config.yaml
encoder_arch: "tc_resnet"
hop_length: 160
tokenizer: "word"
encoder_stem: "single"
decoder_layers: 8
decoder_head_dim: 16
steps: 4100
batch_size: 64
Rows from block 2 of the text decoder, named by matrix and row number. Rows with one number belong to one attention dimension. Each number is 200 + 20 x the weight over its row's rms, rounded and kept within 0 to 999. All counts start at 0.
# v: attention query, key and value (stacked) (decoder.blocks.2.attn.qkv.weight, 768x256, the v third), inputs 86-171
# proj: attention output (decoder.blocks.2.attn.proj.weight, 256x256, transposed), outputs 86-171
v.141,200,180,183,201,234,212,232,228,198,187,238,201,201,202,175,191,232,212,197,195,184,202,214,218,226,202,187,210,185,138,215,164,202,221,168,197,179,196,185,216,167,185,188,213,206,187,180,223,215,195,213,171,217,205,157,134,206,192,192,215,215,190,233,216,209,230,192,226,197,204,207,182,200,189,203,238,190,256,198,199,231,199,200,188,211,216
v.142,180,232,207,197,229,205,192,198,214,136,229,233,193,205,187,185,211,214,199,193,220,190,151,199,214,203,172,175,247,167,243,226,179,212,177,205,226,182,189,184,213,203,186,191,204,158,196,191,223,208,207,203,190,221,187,214,174,226,187,180,216,219,178,219,193,188,186,198,189,218,186,163,198,207,163,205,192,211,191,205,240,208,192,185,221,217
v.143,203,212,155,234,191,166,218,217,203,174,231,224,210,205,187,198,191,186,196,204,208,206,191,186,199,176,186,192,192,195,200,207,185,204,199,186,210,204,201,169,200,172,123,205,184,243,198,218,195,227,176,201,198,198,167,222,165,245,154,211,183,177,214,220,164,191,228,208,234,214,192,225,218,201,176,212,216,200,227,229,184,218,194,242,178,214
v.144,223,199,211,241,169,177,234,217,199,215,179,186,217,227,154,194,197,200,192,203,145,199,212,223,161,162,199,196,174,197,226,232,247,181,225,149,191,197,209,221,184,195,184,191,210,215,207,170,183,216,190,200,210,194,196,202,183,177,223,207,197,196,210,205,174,214,228,218,189,239,208,202,181,181,203,185,225,189,199,185,236,191,177,188,181,216
v.145,199,191,224,206,173,197,212,175,209,176,191,199,184,211,218,183,200,182,197,208,206,231,214,161,221,199,220,229,216,192,182,188,185,215,203,177,205,189,205,229,185,219,172,191,191,219,173,112,185,178,209,198,195,229,155,186,213,232,174,182,228,196,211,219,201,207,198,216,186,205,206,183,200,248,222,169,196,220,206,202,191,179,214,174,189,172
v.146,204,240,194,214,212,182,156,187,197,215,219,188,187,205,197,188,184,205,213,224,195,188,196,184,184,208,184,166,209,213,194,219,217,204,200,190,193,193,214,202,194,232,208,189,195,189,168,198,153,193,190,172,199,190,190,222,225,167,180,215,187,240,222,209,196,179,200,209,176,212,190,210,186,207,203,191,220,227,182,199,220,207,191,204,226,192
v.147,227,209,221,224,201,230,218,246,220,227,208,210,199,181,167,226,214,222,151,206,241,213,185,175,190,221,209,200,220,186,243,191,196,180,203,178,178,201,240,176,220,186,204,220,200,212,218,210,208,220,194,202,191,174,213,196,164,202,206,206,181,161,253,198,209,206,233,168,210,188,220,192,191,179,188,197,186,219,190,190,201,198,208,197,205,207
v.148,175,207,203,199,186,180,252,200,213,218,196,224,215,177,183,217,195,183,222,174,199,158,225,200,184,192,209,203,222,206,164,225,223,244,255,216,176,207,171,183,211,204,188,202,193,188,194,190,202,204,210,186,186,182,195,207,195,237,185,229,194,178,202,210,195,186,183,201,222,214,197,197,202,221,234,221,185,221,171,225,197,241,215,220,207,184
proj.141,209,188,204,177,207,189,159,196,188,219,181,220,203,187,193,198,198,192,189,201,218,191,182,167,208,195,198,193,196,192,175,211,216,195,220,228,222,216,221,217,205,193,199,193,199,229,175,201,194,195,201,201,192,189,189,212,224,192,194,192,237,193,153,172,173,200,192,208,183,229,201,232,180,184,201,173,192,184,218,163,161,214,207,200,179,202
proj.142,230,194,192,199,168,232,187,187,186,208,171,164,175,158,216,168,177,173,184,193,189,210,204,202,198,191,241,233,165,217,182,194,214,204,216,171,172,233,237,208,219,164,197,179,194,201,199,219,197,219,159,190,221,176,168,218,223,194,202,180,196,182,225,199,243,170,191,168,186,206,183,199,211,195,235,207,201,221,190,208,186,209,202,217,190,197
proj.143,212,246,197,217,207,224,158,201,158,199,179,182,220,220,200,170,216,208,206,224,199,200,169,208,175,223,213,235,191,215,202,202,196,233,195,232,207,196,181,211,174,211,226,207,203,167,164,188,214,198,192,202,196,199,213,198,200,190,213,176,227,207,213,164,204,200,175,159,218,207,204,203,166,225,189,192,202,218,182,228,189,183,181,159,217,175
proj.144,191,232,172,189,240,223,153,212,192,153,207,185,192,197,242,177,203,207,180,216,238,202,209,197,244,235,226,210,206,197,208,165,162,185,216,248,225,200,193,195,216,191,209,177,184,235,185,223,217,183,198,225,196,211,194,234,217,208,171,203,198,222,205,168,220,183,180,178,214,200,186,214,186,193,189,232,187,212,162,211,156,178,203,168,205,215
proj.145,208,204,223,179,224,192,198,225,198,211,181,197,218,186,200,217,222,204,207,199,202,170,216,233,198,221,198,172,165,209,242,219,216,164,191,205,192,182,205,208,207,164,184,235,190,192,220,270,189,210,162,213,217,186,249,218,203,187,197,247,192,215,186,172,200,183,211,212,215,215,193,215,197,172,188,213,174,207,213,218,213,205,179,212,189,220
proj.146,189,177,194,196,211,220,199,224,186,176,189,212,200,187,211,207,183,227,199,188,194,215,192,203,205,204,173,244,208,177,200,195,205,213,216,201,211,241,211,198,176,150,191,195,219,218,204,202,214,176,218,207,211,218,202,189,181,201,213,180,189,163,192,215,177,190,188,204,195,191,193,208,209,219,170,201,211,199,218,209,181,193,196,217,163,235
proj.147,208,175,199,158,214,171,169,169,179,166,198,200,188,213,215,186,170,172,226,196,175,193,202,179,200,232,176,190,185,212,194,234,227,218,241,254,213,179,177,227,189,205,206,201,193,225,175,163,189,178,212,230,196,236,171,221,235,176,191,190,204,221,182,182,174,192,186,196,205,210,177,222,187,209,207,220,221,174,182,196,154,190,191,180,193,197
proj.148,229,175,199,212,189,195,187,188,192,220,194,187,216,221,217,188,190,208,206,191,175,219,179,208,193,201,231,143,217,180,215,187,181,193,152,189,228,192,233,195,185,184,191,202,199,207,165,213,208,198,219,225,227,220,205,197,230,192,225,182,179,206,193,224,246,200,179,203,194,219,192,221,185,171,155,171,237,186,241,193,184,176,187,215,186,264